{
  "image_size": 32,
  "horizontal_flip": false,
  "bottleneck": "plain",
  "encoder_drop_path": 0.1,
  "encoder_patch_size": [8, 8],
  "encoder_width": 192,
  "latent_channels": 8,
  "decoder_block": "plain",
  "residual_init": "scaled_by_depth",
  "optimizer": "muon",
  "batch_size": 256,
  "lr_schedule": "cosine",
  "final_lr_fraction": 0.1
}
Rows from block 6 of the encoder, named by matrix and row number. Rows with one number belong to one neuron. Each number is 128 + 32 x the weight over its row's rms, rounded and kept within 0 to 255. All counts start at 0. Numbers have three digits each. After the name is the row's rms in percent of the matrix's.
# u: gMLP up (value half) (encoder.blocks.6.mixer.u.weight, 384x192), inputs 96-143
# v: gMLP up (gate half) (encoder.blocks.6.mixer.v.weight, 384x192), inputs 96-143
# out: gMLP down (encoder.blocks.6.mixer.out.weight, 192x384, transposed), outputs 96-143
u.286 092:149162174147127138106090119149097124097083159103095137059159203153160120104104091087135137129117117116135136132158100120142179121078119131069121
u.287 077:128084129168115156168128109094109142131114151175115144131144095145089080104119121113124199150133169132126130155085054122137139149129069188181139
u.288 083:090135140129103150122123194157132073172143139096135167151088094139129104150110129141040151134175126141121132119112123072076103165074136169074153
u.289 086:163119118134163150133130112155130138130092143136158094124109092105091057122134092087191103077142134114088103094120130121131207159204119136177152
u.290 090:120193188109078107169118126138103160177084121114084154096170183116097165119130092088130110110069096122112098100087131103131157084097105132094166
u.291 087:112125111139161133122092112130090128147091170090182111144144104114160115151127213095088178095084135083162114165129086169140135137083081049133088
u.292 168:163156084057137186188141106205127133155129085207126147187109137122168156116127182123145180131112133130081142132113079192164141154161147135152161
u.293 079:123098164118110098105140152068137172117133098116158139121156160161065159085162169121105191109156148140084097109094123185135072146187131127095166
u.294 084:109099088147140153150108097128089145114120062126054122075075096137158145127089127147134092128100205117124107162154111112139152247118167146172102
u.295 165:163047062104138166102073116137111121117124088134087168191106032103089125141106156107108124088148097191070135173089147110164145098152102105158128
u.296 090:131090141166110157153114165091156189071070133092150116158089150157134142089126141110099079109137116121106133124131111136090138131113095101088127
u.297 079:109103115168140078101162067094091140093112085122134132095160102132106131141097113129129174130136145143077113126201160109122135054137112115144180
u.298 090:154119125125077136171133155107137153113151110177135135117210139126079096135108099154168171141105197246179130146128096096124109159092123104128144
u.299 150:187085108111153131083101152154096108079147099076124135205145167188132140096130140136147091153083110170144146120100096116160143134159131106085143
u.300 084:152081137159133131128171207122083158150148202115179126087134127128104103075150112112198132188128081096131139154118123135105155126174123164146120
u.301 090:118099094125160161112163212167115112154143153183181109123152190112139167136111121190144120166084085155127160101122115069173132143179178197148137
u.302 097:084148141100120132109133185074093138094095096128087137129142114149152149148132172170067149167138206036151092131134144145111125093127100090097164
u.303 088:148146139117136070123103073168143178101161123140171153110161131111143129116160161092122146148168123047158086123111144132089115135099113161169123
u.304 092:169148140137135145152113133130128129127031141138141147139079098127146125119095108140164133147114158135139150091108091152156172123170131081100173
u.305 128:109129118136130034058144140121100135111144121177092148200054124138113096128161176115160105135093086128121056173103105172162116129103155119132144
u.306 077:111054101104105173111090138111108124124078140103150198114146144152098118082119110071153120164127163161121134148157171134105151137126110196141191
u.307 076:129136052135126126100140148115110156140226140108097078116129108143118083088063147092062176112120163148133138124110146090183134123125107146095169
u.308 090:124178107147180133103072158133146111142122061068194142151083072062108115075101147183114156108171109150082120177135082112135204137144080126105195
u.309 085:101107118182128113164057135163153162128089116179106189098198115116086132142101131094119146155163141164128127226155143087178068078161100155073174
u.310 163:150104124141162153085106141096137093149151086116122108119150178083187103169221151189149125166145092153163116131156170147124127149124099127142134
u.311 081:124125137089079117166059102107135145144123146115109134193068110102131132115132082098083196115084106119110111176147135171191097125160155127095172
u.312 144:154106202134090113118125151166112122080098130075217104138086117121167069151138059138120114084051151133181103165139119124159163123127102133124136
u.313 089:150142132211139093151107105114097138139155111157085192127146173120113090093128135132156115127116130209135096130179107101131145115127141148136145
u.314 085:063122107136124125157143197194064161121095152111112146079173152053143142151079070145086173183159133106163087128176116112124094128104091137180167
u.315 153:100070182136111112197146107155114122123137132061136129101075160151123139097076156113104142124119129113140181085193128105157108138147089220134164
u.316 083:115107171146138112167126093110133171128125135076174081106166129105141104187175166133191091139130139102148132177177088129173119162128104154094164
u.317 092:028161130109113132131159180105098180113097185085172125128205114107123124161135107176144145144095117110121147122166122138163153129104123153205168
u.318 094:143127172167107179089083130191087163123067160083136072141109103167115132134137182176151101117102146080116158088169101160145139152148093209136094
u.319 071:144094085144077157107174093179125141084146049146160112111125115089131121160095060104186109131107136177130114216155055118153154124165117159111124
u.320 082:161074098095129124110107159102122164139093166155061088179175144173154091163123125092104127170149132172096127135131119121173144146189141063111118
u.321 087:131164180145132162187106185104100132124097152134129129159065175120122069144142149144084088184132117074086148142088110113080150175126152123127116
u.322 093:172156145103136170114146222116125140080159186160167175079112148152123083168111160093153117163190159144109079117176105154096064115110127125098113
u.323 086:142103117138127118163117175121116158107147084129158129141101111073132128119148172121116162080142087111118144115146183169144156141117133176125099
u.324 077:139137139179073170192151139141132121143072077077074150141176147163105165124089131102146116080106186207076126131111161111134088163133126183148160
u.325 093:144091098131142201121144148121119146147147113147173179138153057111140130123157152150207075094126119143125090156111122133112099103092086093198119
u.326 096:075068084141086165076078114162143096152132129112167115110180147195060115131157103167084121141153227134156125134165142125139174106140157112136100
u.327 085:131157126102151120183051094182086124172123154151168163083126151132107103154092166054039122169125120124115148113172137132120099132155148162079126
u.328 087:201148143138138119128184140093137133135061189055126116114123084089107111138099151113098120100133191168133131157084117100092183133148125105128167
u.329 093:176124121112146122153185201123085155132071145142117176069117161080124135132112068142166115109128114153133126158127101151095145147129128147156155
u.330 086:084115144152106199184066132165094124092181144101155146143117060121144148142162216107122143160113156165104086148155162119119157162127156139093146
u.331 084:122149157138070169088127128144126073165136150118160153117094096129111080095172171126061164114169108126103117066196177151105119142139122143114111
u.332 088:135216149164200127175141138165106153148132182094108099067120086086157139047111053141153119116094126106159078146125099119124133095118122124088175
u.333 091:137159108115102091084156185132136207168115072127158123129157165180104163131127114108120134134080110141130102095111106175080130074064124144097094
u.334 082:076131137179131124159104118091055133129144165129178154166140097159118133110127139149135083075155110194082142139118133104119131173155102062120184
u.335 085:138147162132089147191159176143109173111131125080116074136144125177130158165110173157100109140134107123117115175143114095167129105125172106099155
u.336 076:148115149179136120155161165105170142049144130076115184134099157128124122103094074113128090111124190133111143156122098119139110136164129150159134
u.337 091:171148146118120121147095104147148181133110145125105146103155070116082127131116202122143123078092187127038060154115134097124168161100163130078144
u.338 096:173176178096074076129119136113131167156112143093121167148170151162151077144111105130165124138131182112145092161150116115128143135150112125136126
u.339 083:104132119099078098207135135150122128043120156175093156098135165104121093126136140128045072102156155091133147163132122095181141158181133136184191
u.340 083:140127205146113179163159138135125151102081141137130135122141116160104096157175104163166129163088131153130149135157125111132136141126113133158112
u.341 083:196116145122092194206102185150111088104072147123169175048107123133131037115162136095068107128121128165116165108082135152107203138141132170119118
u.342 167:155114151066150145089085116141119143093143160189165170098185139145076142125098206124101083135134185174187177070091147136104132166136100140128129
u.343 088:135107192104134115140056141168131164128160090142137130136167156165110127157112145096151061128075154134116111145121094138140139126169143105151110
u.344 079:142180176118107109157083151137078166101120086144074164107199159200082126112120178200176148119143048135150115097145101109198042113147053101138048
u.345 093:118108160122132131174115172113145124112124163134148077158170106107145131137165145091205127180125112094072071070110117138041145090108133131139079
u.346 080:168154145192129166078101103128154154161135083146174162146139084150156111175125133142138104147144123113105126130082119116179053080101162118132125
u.347 083:172076085105103138143102101105144137113095138158144200097183144084131120131108094109178138111131142171136160148147143137150081081094138151161152
u.348 083:046069129149105177088202086120135112146111119148138215178137142195098185166171119166121093171119152092127163202144117111136155130119107073145126
u.349 169:157112127147096187119110183125118122187151094117109106115138118111151190095140146178121159095165166101148121180125099135162080158159089156126137
u.350 090:194105126147164150143111191121127154142184139096120163112131119076110095093116068107096125124161138163107110156097136154135138068164130111117128
u.351 083:125079110168142135081098107158059181122104154080128107159145187089123173088150088112156196101154088089151172135113149114102101080037101080162149
u.352 090:144120109157108142149085152108160117139131189120161119126150084161055066105156182106114207118185116085090111108100101142070133096161068090067168
u.353 095:102145100190136185165157126163119169160132133147111170124090120118106131128183013153164189173136142079161076155151153144137170116150144159208175
u.354 094:119129094131164159082063155134110121128143102149102143110098130137145128109170117214171186086103109151091154110119115127099124127104068100140172
u.355 057:109093176051120143157081100147125149050150111165156121134098163104130132094124074074128155160101106162107167207120147112146153135089135137151095
u.356 095:092099133142112125094163111062104130051136119095079150078133088147160137114099223132159088127130162115124159188128102134170087140131136187143182
u.357 084:150134120196101148141127161135105134111052120164199138134121126106143130140181084138168182085100146128073101080113162182158090088146081104162088
u.358 081:169090131065136126185100171131116078095116138134088078109132117066130109157108155133216109096102137145091081087142125222176106116103072182129120
u.359 091:085151124116157108184094163051127183152074160092098137145138120090140051097148123081141148088149152046138068143176075102102159166105123161156108
u.360 164:159117102113165118160078213140105120168045140126188152135141099130159138106101138108140095145132167113126182097142091121164145073154079151146169
u.361 079:057113181127130161100102174173131130101145210131121181116174181155082081109113128128160117127099147148154086119173134145176155144135133145090116
u.362 175:135042195173143109135086107092093121181180152111112112090129111100153093134124080122115124138147133110183088177154147141116129145066105122179134
u.363 087:110166178149133140169122131106135179094127156142092143167093112163087132146107125093090106127143158087168068095140119103124096151091148103200170
u.364 095:148120133111130143139077140152115185123124134188141160125123138077176149106126145120171125136111111082161120097088187104109106126112162139136155
u.365 091:114099091148170117103084089146112131093127090065109120168154105146136091132165118115142102177152168080135095161139090062171161190145104140139149
u.366 092:157116106141175058107143104128143126115102138103127073118045180103137140147111211156154230099133166090168152156125133150144099157104136136128138
u.367 089:124150175153126162168146111165170159081150127124115146075101147026147099183183081133104110109135096152058141103085096121120105158081179134159087
v.286 109:083101138140048168182121166119113097174097118120066174138157127068164139130118123119126153085155127123112140125132135186127143171125122126160119
v.287 105:097165183097101101079174123126102099099141114075179108145080096145120124120174103136148181104152131141121106134156111189130162201153172109153089
v.288 101:045102157143140146130146131108091143124130230091123156109131146108156155144164090146151116161117155132109123080143166168150089152154141075088122
v.289 117:173119159175101083083114128091121114165148106165102091128122143129106098111121090121173094147161155132164167094126128115135125125115156137138055
v.290 111:131162104110058150091122124122134113092125166122094154135136117170104122127158124099167103141120093141129105107146204249203142167150090118085139
v.291 113:140135148059136113121173121143114097149125144090128081178128148101147084091141046077203132181145096090128125152131120173146130171186138131083099
v.292 050:050114169122036069153125115126116152145107112054123144128077142141140150129174091134191129090112145114127120142162155108119116201072160091214150
v.293 112:122091106128149132157146138131096118145161147106139143085139128143131087172150114144158118119157104130131139117103127143075097108145128109142126
v.294 102:139090067118147142157139091103136140118123143177173099084125161087225078037122136118128102106119161125149144078164210052077126130119125127100108
v.295 057:150102152143100133057153129097132121116124158135178109159122225072161184109138110047091064126193161102078113130139116111129115111102127080122135
v.296 098:145121205148043050151097072154098093191131232223131075111142106098124130124135119156140079107115069163098171109133150076129135127141117138053133
v.297 121:127112155137166179081183128137117153153153106103187120120131078159156110102123111138085147120108117101159166162095099119104116061100199110121141
v.298 103:128134165126108049107174122141120171151081111159159131149044144082103155154137177161201121192110146076100133139103102164178152140145155102105071
v.299 047:135074147208094141151096135057121109145105147158143230156129124091076116112112138136119152132172098203110159119167133148096126113142155166168068
v.300 118:155123112096141107149093105126155166145129124156183177160092148171137099142138123104129167089093165111150148132147181157150119088167092080156086
v.301 110:143183109128096102055115107125135171203138194142105114125146112091114159177131085181095138150095138170144096083135172075142102156090097120162129
v.302 105:136078136132122192089071134126184156110086087107134080140134121133121071152176104098126133165171081152166071080093154139159076186143131128131151
v.303 105:163122117195108173127156192126119076074126120122080168106164187132128167091115173137135113142152091096134117125126124095128135114186072130145123
v.304 115:119149122153111177144105144137126140154110114107173124053110124143091130153134183120063128200073110103164159145110116112159137122123148175161104
v.305 052:107146104089160099159116115126088141124154151143152154141141173083077185111166105094154094158111084156150138119083136102132100180106091148109082
v.306 116:089141076175141125079160138127127108120159120101095170099120083132067128096102158161158104085196100126058137123194128172126116129134104120142132
v.307 095:147118136146120119049154144158107171132111148127165057139095114084179127138151164082115107172151145133087104143118128105191156175133126122076128
v.308 104:169179202105150112149092168145099121115074093127115059191126113146141078142146167111110096089109142183146106117115161174137111109171161126063098
v.309 113:083153128108086137135075110118123147056136155177129137155142166110137096081173115122110083095040161111124162132080135090087093111132190126129196
v.310 051:090131187083141060191120132123130118076166205106094162112109141141156135149116110094129103131125122123161109151174149125162174131150073159108176
v.311 103:162143105067134127138118146144147083104107082150098147122212132107133151125110137152129128118100127143105098174112118104166102158096075154076098
v.312 063:070131103134172138148140122148036116105201196159156101135127143139122116104128116070148117076084168110128167162175150077119099092187115164133134
v.313 121:164129141160121146118140165104075148141145108165132124116142121117119151083096164167106059149148076042133175138136121189115147156127089176096138
v.314 107:144119157085133104121117129138172087168152106135093172108154126119181179093086147152088176141157109156107101161121173116139123090141094119173115
v.315 052:140130135142105087111101158173168089152100213142109130122154179118104164210184132126110085151158119224147094119057117117125138112118108107113120
v.316 097:116108096139144112124122115122147126125095145060131157087143137154123162139151144134071090214181079152111125126142132056106168100115142074137135
v.317 113:139126121149079154110130171136119115124146077134127126076108152176070115109106101138150054078148174134113104168104168142188170169136177112094073
v.318 116:138161090163163086150152145129148145168091158162108153125120169173083131171109128117159133121157047125096048141100099169110129146164154104130066
v.319 084:115125145070117079146157152138084134126127106135099109123089079113189138180189073195041176150146149099097151159131168122170131118094143148123100
v.320 101:165130148172116129066165144154194110152179146157111099071149099176166123109177092142122105121174167125112116145139168124159084141158100163156173
v.321 101:124119153168049149177099144164117145135109083099139159078149086175090090077165117121102117118115120158134135118124137141103117185134151174163151
v.322 114:183101097110113136163172117134145109125113195118115105106176090117139084149158132126140150108079107106074129066162135141075141135050165145137128
v.323 102:129174133160071152141130208134147100113102197105123099133131117074132126139114127172132146074068125087126155105155123128117119150144165196040121
v.324 103:064123165146070129123155071134129133142114157081090127078126134130112145164091224188132141132141106083136130146125196152100081133121143127124143
v.325 109:160127112156049140095152113094150099159107121086120060086157105103152089161090162132103149099126154114108108124131133166171121154177108078111194
v.326 109:115122166163052174142057143098145106140085119076163101129105159074104129093124102173133116078140101099128154072064144128129088206039101148143089
v.327 109:089175150176092149147133134168112153137083107122126127078141125134109056141165071108190131067181129129112117181093148118103100167139180131108087
v.328 122:134089222146110075177143116187164125043061150133164110113066116112147102174143072096148123181157107145145112188091119097135116091169124131116125
v.329 114:128169179143122143129095163157180103113079150069150103148111138155132157145172096153150158110149098119081133174109116133111125153070168094131142
v.330 106:097125153140126164104140155141147069097142187154145093130116124132150094118141156097062160078089128114093130134085149140085077194159076135125107
v.331 105:115133116085144137144147156133180134140145126144071168126145144093159134113169150159060161147076099164101145093109076126151085120153175175084169
v.332 116:118183154120141095122075109137134172078125097174168074130156166154104141173164168143155101129175112126146097161112159085121141083138082099128145
v.333 104:086139161095095129119113085152101093150141127071130115124141134127137171200094111208054114057160174117140146108108132143088105130103115188114166
v.334 101:140141138197160086126092113104157091159191199149129094114150116120147027129120184155177129151159103106128105178192166116131084156120114121090093
v.335 109:119150124139103153164084107147159212153106124118148134112149200156114107096148070095108128098153103143121162157097131123097074082123138093141129
v.336 103:108123090146161026166163151138115099106196166173140165191054060164098127137140127120111147121092134133142154182178096167173088114141148082134158
v.337 107:146146104154129111151148124110125116120156121132054178107165143118080129018091111097174134128148105196146119126110136114149105118142099099149160
v.338 110:097103130063109078124147138145161183128178105097103129113157105101154127121116130096076160117080165068139165105094203061140070153099142127195138
v.339 115:142144120137155158140142133073136091207107172164105129185168110201123149134140184012164140151082068120129110076098091158148137081117164115165172
v.340 117:116134131166206128173173125126069089150154098101084137128115069110123102084138101081163144212101114139171136192119136062141080102139135087139100
v.341 103:154164136062096063127100114153109064106099126088080028164180165134211101173148129129128130053154109094140127154107122118145170146090091107134119
v.342 058:135100125132141103095110115140112104120161102098137134119122134092145204073178117100085162067203146142128164149209139114147134157133077176113073
v.343 102:142122165110133147115121154102161127068101135094077133109122046051093155090093062148093157109058105118146146177169094084141160114185063100147123
v.344 115:073049120155127075116184126138119157118163144138179130133112105055188136161108115161097117093104077068070134169120074093144170137140126123166147
v.345 122:139086117169076196147148139144107161108083104122156131146096134090083132203079123184122168133130203122166117128114106190122157091103172119122127
v.346 086:161051107102089183220224126150127156137112165135129101112105109089171218140121121135158134161173101121126080114145123107123191134082134080113105
v.347 112:131110119178142072091055111136163109147144080171125156184125106169127087117155092048142111035145116184139128131117126140123145115122076068157183
v.348 114:134162143145149136143099151123081169156118117202139128148092188134111163144097099175143068135149111109100124100095182130116121140144124079135105
v.349 054:141101152158128181156190105092135205106155140143107106145162180134131100091176117078127124090117061169144129088150176145118085114128147088132128
v.350 108:171174126109067127158130176121096121170080112111138150103100146123135159109109103141106159126168090186131073152078067137098193145109145147136113
v.351 097:125144135135137120083161157146117209156119106108157177157140168135176147159161124130122103139174130134142133113155095117110164101079064141156086
v.352 116:121130081153164128089097126094108165153113067162130116139079148190033119124111150132086124167092180189108176133158130077096161119080116134187078
v.353 103:148151111120137078156109122125151133128133099106146139112198154114150118140148140073182123229114167122061095085142160067140106135152137120083102
v.354 101:131116205139113110186101152143094184156096115117160153082167156067131115126161136187063128122169122156099161135152151141144096147140118104125120
v.355 055:173166115097117143143157123114157156151148139124102088153126151095167074105127131101167128085156088138127154102162164129114094108159118145091188
v.356 117:141070126122124186083149054105124184124158094082105103134124114168116104146162138167159120196126063148143140111189145096123097135094154129222124
v.357 104:135152143157094127144138103085096124066143108168105124092152114127138158129147177116091184104113138167149091152093110138116139167099120158138093
v.358 117:135126171109126135151123121104160155163098099153135133090199155092119137175138113227080083121184128083120152144111186097101122130136126108141127
v.359 104:098116093136138187144168148123110152105094130123137100124149138119189177150155085140165117109163167132202105145124077152141138132164156045145212
v.360 054:103189113158051172133100129104123216107127108128119158156170108108111141138113102111097096125086124142134055139108119146124128049117128128126130
v.361 104:111150154165132133130132147163193124078138114133229116153119122168108075169078135118157094114133185151198109199123101068144166111135110150079133
v.362 036:189186100144150180138121133132161113155099100131131170124111168137167116089135088119105091125138131083136109218101109174174119128137107080117149
v.363 100:143108142122131156140150115153118051141133131204166146074127123098136091200110156103109151129073145119066175153169093118180101121154065143131148
v.364 118:100114182140123117151115159171186141121139203084133101167130130081137127125145093156166068093135089123100119175151125060133128123131147143118093
v.365 101:137129122076111210144137116103135136127089130116110146140088103170117090119078135157154164113080122176145094115142157199134136137166111166134175
v.366 103:127113126128091169134095171150163050135083137129132109120161157152200132152157121152132134124190149143154174132105136162154089141141172132167090
v.367 089:167067189167138144182146111197143107166124107143143134163103093132146108114109099104168136089182137103105106156127143131124157102140097080177082
out.286 107:150203136117138094105140122120117084096100139134091104081100133109113126115139116104164161152164100144152107065123168199169052139074160179141168
out.287 094:114061110196065131125148133123143139127117110105155093098188108153140156106125074111092129125102113077156144081120178090125071132153135154084132
out.288 107:145150123149097072092062193119140122087107111152173093097122099123108144143151182103108128083106109164108170105115176091124124158170101137210171
out.289 112:150112145194115142127164167068091153093129071122126102147095153137130114157145117136159164150148170152127193134097114099166093131106105141084091
out.290 105:104119112169128171135153125187066082139121138142134071178115125117114166164195122116168149134146166146151190117055149080068113106089118143168124
out.291 111:153148058164150165122148128155080092151084068182110122041124098074100169136130155160171095111125130120143107098183138110154101162091148125172090
out.292 098:112076139117105142113123118122144108132119107114101141089111130145128134123170125096134083153189101155206086081064033127158157174113079063124170
out.293 109:098081176176152113089102153178083133067132062113120144091063150194124173116127108173076127058124106116120122155067197121127096129137097122115187
out.294 100:093187144102157102096060122156078123184184156091085158105106172150086137131119133138201140110151147126119197187135163164120144107178138095155130
out.295 096:141092118116090136153161113072103173196165117217122157114137104179115074115100181141117137119085121125123113133148137086114134099104123125162105
out.296 091:154134162116142152165099163161071117116075162170151101095164189102117089141166109194132091148151160129119089133126137099118107175148114161106103
out.297 104:058101125121113128146151124092140096156141207104055106163177173170089128120134153115117162122106106142150071081141125049113136125128181138102149
out.298 098:125146166106125108108110067149136189112118189093152165090160131091091144115137097136143112062134169122081187152157145116139106146140169190087155
out.299 099:107125122169151161119067137136111130148127129137114118075133112129087173118122152108114155152085067137084144161160000096153147110114107172073077
out.300 093:096126100136161111151128098092167103091146154070118108137175098115132056103129126142159126118150161153196174072116185158148060204115087146158145
out.301 096:146112104136101117109091111043077145095098075150098137158106143185145070147140156174191102107172106122149120140157117092128112097169153099149103
out.302 095:131114110131177144145114156116140102118100047071124142120134141155137192109123153120128155108118142124100068140143150122099095208126110142154163
out.303 103:095190152066144083088140106185168108138158169151208117094101139129156172080151139084089154188124136157098126150188100128161165146086094120151090
out.304 103:100121116162140118146104113107146148136126125134106145116071123130150142138155174168152115124129110078086085145209054141156147171152103141103093
out.305 088:114108083131097088149027120197148105093075148133122106164153138081167153137129094135146086110098073117144134114149066092138137122182130099116173
out.306 113:120167134099131162152049099126149077117154123094130134128133134122095179148129090144089128190146102190189132107164123121142115056128073096137182
out.307 075:138123110158149121109110138113124079150056146160094089118106121100105060055086107162112141089140166142098099170136136131168107113092133155147073
out.308 098:171101122126156032107119067117103086178115131102143129145171099121150053145145066094128172115083124141164104175135110076074088166187146162147117
out.309 111:099087124071110071122144127133141136120130151112149149153130136107121115119093126105149194147139168114132134117087134185167136091111167116155142
out.310 101:113116117135119146146098066110153127139168208202138141170184126132129103180095122090097110129084158104111154141112090144078134193101160105099175
out.311 102:108131073093158135189144143171116096137150100149177126144175159136065162092087068059158110133088145131144084218146080140131128080139137083107110
out.312 100:188056098113137107149136118148124131124107117138124101151145105063182107121097119138157216164103143111129130168118132130143117163158136146141119
out.313 116:080165204130108135114092164082102144117144148163172093109173136086158142091170162130154094126169124174127118051138121077150148167096116101100167
out.314 107:163127109110166127099116119148110094122132181121142070117089111129122136093108073127113112133093115128153172173118126127186145131126061099092109
out.315 105:110115151181118158087133148091130107148099119118134099130168100100084143127130145106133166166105162106127099113108163167152062126134156122127124
out.316 088:161115140123175172197129149202124064200075130156079098145165181182131134136129071148141150093101092166138084130087109140126143116134082112118139
out.317 108:113117087154138096177124158092079184102129141084165091114147123174115143182061085091168145125103134135168148127123142108168168148086132197173152
out.318 114:087094164158186150066163137188093150072128115093143136166087152113156107098092108095180137094168191109165142092157130123171145090112095181131160
out.319 084:159109129174048137128109166151127111118141086090138109113120135142113106118094092123173148143083096132100114131073084108131071164103150159140166
out.320 090:118193120142141126192097133195100094116129152117102120144090138103123102149140198115080110108173121103108111121101155071146169142132063156112165
out.321 099:153156137094124104154143080121101128173094148126141183125110153068149132069097178196097167168147101112142187124112133133141166097130136134206203
out.322 106:126111097158121128112127146122092093091103133142166152152180144175080139159111092127136171173082130108099105160129124136094123135158176052104154
out.323 093:127153147122133120082118068104113162118173099098138153089129096118148141098123121199143109203120117148071139074085079128134112161138155124090133
out.324 107:130155177130174151130052028092146090071085156170154160106129121074090140083174098121091149161088108156068140076149145165140103145119109096177162
out.325 095:171145145123137114131128146156145095081150138160116158089137126180114085144130127091204016105076047146106094108192076104153151123207123177135154
out.326 096:118133138122098089125119139147113135132107108137116091123145046151120147083140121164159092107181177132193161132159095147109121063157079107117167
out.327 096:097149085145142138112083043160072115153124099083123152105136150136125167081181121173172121103176100106115078133142138100117070146106118143112153
out.328 103:117107111157133114135131187116153115076157126067149158062123160162190141136109170120092103133127164123126133106165073172159080194174093135095073
out.329 109:121156100173126111126148101127110066159088187079169145101122208152147111122132096125108129130102115103152084186106161095108148118117172103143133
out.330 108:172069121132127121121064152129092132137166101077080074156133155121129114143113104167151162093126124120085181101087163010123128132047139154154130
out.331 085:181141146102087124181134126067121120102115149098126223126133106159153118164108173159139143091095135093163131156169098155155143073101112131117106
out.332 120:144032109077161174146171141141106182096157110136133215117142163128114146072147109107096138108073110096101141092156184150093098113133124126106170
out.333 094:132061155142134173139150173074093140106092099154171170131134116148133159102099135092156121123144108113162118151108148179120151103228142134096180
out.334 093:112123127109124142142107208145087065114086106143140086138133135065073132116167094172140175131115115160110080142202184131118143056145130131085155
out.335 084:136100129145106144157120138150097103141116142165123141126184141107152174105133074191071170091103129076116114113126143171107098076153100098184126
out.336 092:140060100112170110123080123110153133162134138082113094173116152132175117134096148155156162150081179085189125128146164121128075132157073133144143
out.337 104:081158076137163155117147153117096189105129134136122130087093068156128172158132177109120079117102144128099173121150143157108130112122107191190115
out.338 103:120147122126102150154137067104128097170131120182101134073151135189061003182143134141193166189132109165127091120112109093138150100096121155093123
out.339 106:187204094113124125154110122153130100157098119110176166120129167175159186099129058058123125102037112104129150110151093117095182125105163096124172
out.340 097:098113102173125116143131134155154134097158101163095132150125078113197129132140191128131084145085159105087091093122136215138119172107023150152062
out.341 099:140133120128156164146133103095088157154150116079127123072163136154139087124118137135168107135107137087133111175153171024126121144177178150094121
out.342 103:103120133128139103158173112133130165091118165113103104132060047069123034112069167127088170142118177113119173131177083133127139105143102103123110
out.343 102:130112099152147177133111162126112118070124080136128094167163102119108095142148149067136101174124139146168112108113122150139210136150071136117114
out.344 101:113185180159147106191099096057157128189178098128032106153131131196125133122074132108186166162146084117151093074106150157157149093142092145135157
out.345 119:117166120110158097127109140136180162117145109095166150073104113101157154121188146049136100109107106117161152154123103148150180141118117152152132
out.346 079:114099103148080089183164135133143115206126151121151110132090106136151124084151128137118115098094099164108141095131077097124176131108078066089144
out.347 094:103161161134143109126084155158172165163130090106134037099138063098165118231121138061130164147180140127154124116148153123143103086160100158185089
out.348 101:160145076123117078135119128106101122122115153124137090130157067206121126084137135131128111098109165102184147163178101200152108122100103184130149
out.349 105:169159130164098117132156110143131100114072145172120140158119139112136105189140113102151088142128127125100136105079227075107094115139170126147113
out.350 107:134159166138068125100131168121152149112132109134135115142153128118068124155112116115078074115163191168133143174101159144085166090100080113085167
out.351 081:067102126150109188120076136090126149104157112110097141125155189149059138142134112094178093104120065097144126153185138117162121153193095093128105
out.352 091:080138127127164149093119120124155150103085124160128177178144067136133150124118089121155128141122187162132111124141132036173065168214101147125128
out.353 111:132099106087169204164148147134104110154154105174122117112097150136150133139127126127135089167142182159148104113130133064168077090145096151174119
out.354 084:127129070093095124168100156114136148063103126109149142076183109128074151109164156185175091121171177168152147147146164168171152081092139133099129
out.355 038:187146114107140082105122096130123146128086149104099193121170180081128111131098106162099103158092077129169065106118121067109113124112148167139060
out.356 097:131081128167135108185115174060116178126104088151069160145119097113099088155188103181135109075107115104113128166129077087130110128117124139119129
out.357 101:139187127137118113147119101094166069134193118123126098155112145170078177115153088173164068121168098145109104116159156130134156156185118083169093
out.358 084:173150155118108188068127143151117141088130132123115119133114139121057174158120177106160102149098184084108120086124140142126157114131135149142142
out.359 088:111133105088087080168169085184172153132092134085094088135110134199164105197140139079081123091096125101077162108108108170110164080139169160220101
out.360 105:115130169116114136153093112149131107144162097141065105156185102108140129133117081126172131152113087092124202091094131140206127144122115167156152
out.361 083:141125152190114140108095131148098138120148157066149184147199179134146163138102091130138198160125128091078164092126126158076097131106185137154136
out.362 100:148125110182130107165151164177154126102111090174163184128117167104153157184121139147153163148149135226132122125106089101183112122107124155147138
out.363 095:136135101173178088102106088110160130084075154186146103162165122192148132112101140137138075116091171150098121094154118076116134117075127117178104
out.364 105:145133114133150201151144137094084130125125122128126219095098122128129105130142140076109097112174150132158126087125169145169136143138124113209124
out.365 095:066145118165158134118103121095113117095147140154127107115123185128096139104196100117091127179099124135065207152119125049117078139142114122131106
out.366 118:162088133092129109113132082161123156107117196089133124126115115118115141142108096160153150112065112087169152176201140112166081150182128174159113
out.367 084:075153106072148160134151158093093090151151163119180115105126169124086111094113173124062124120165140083171106145103158133086070101091174130101172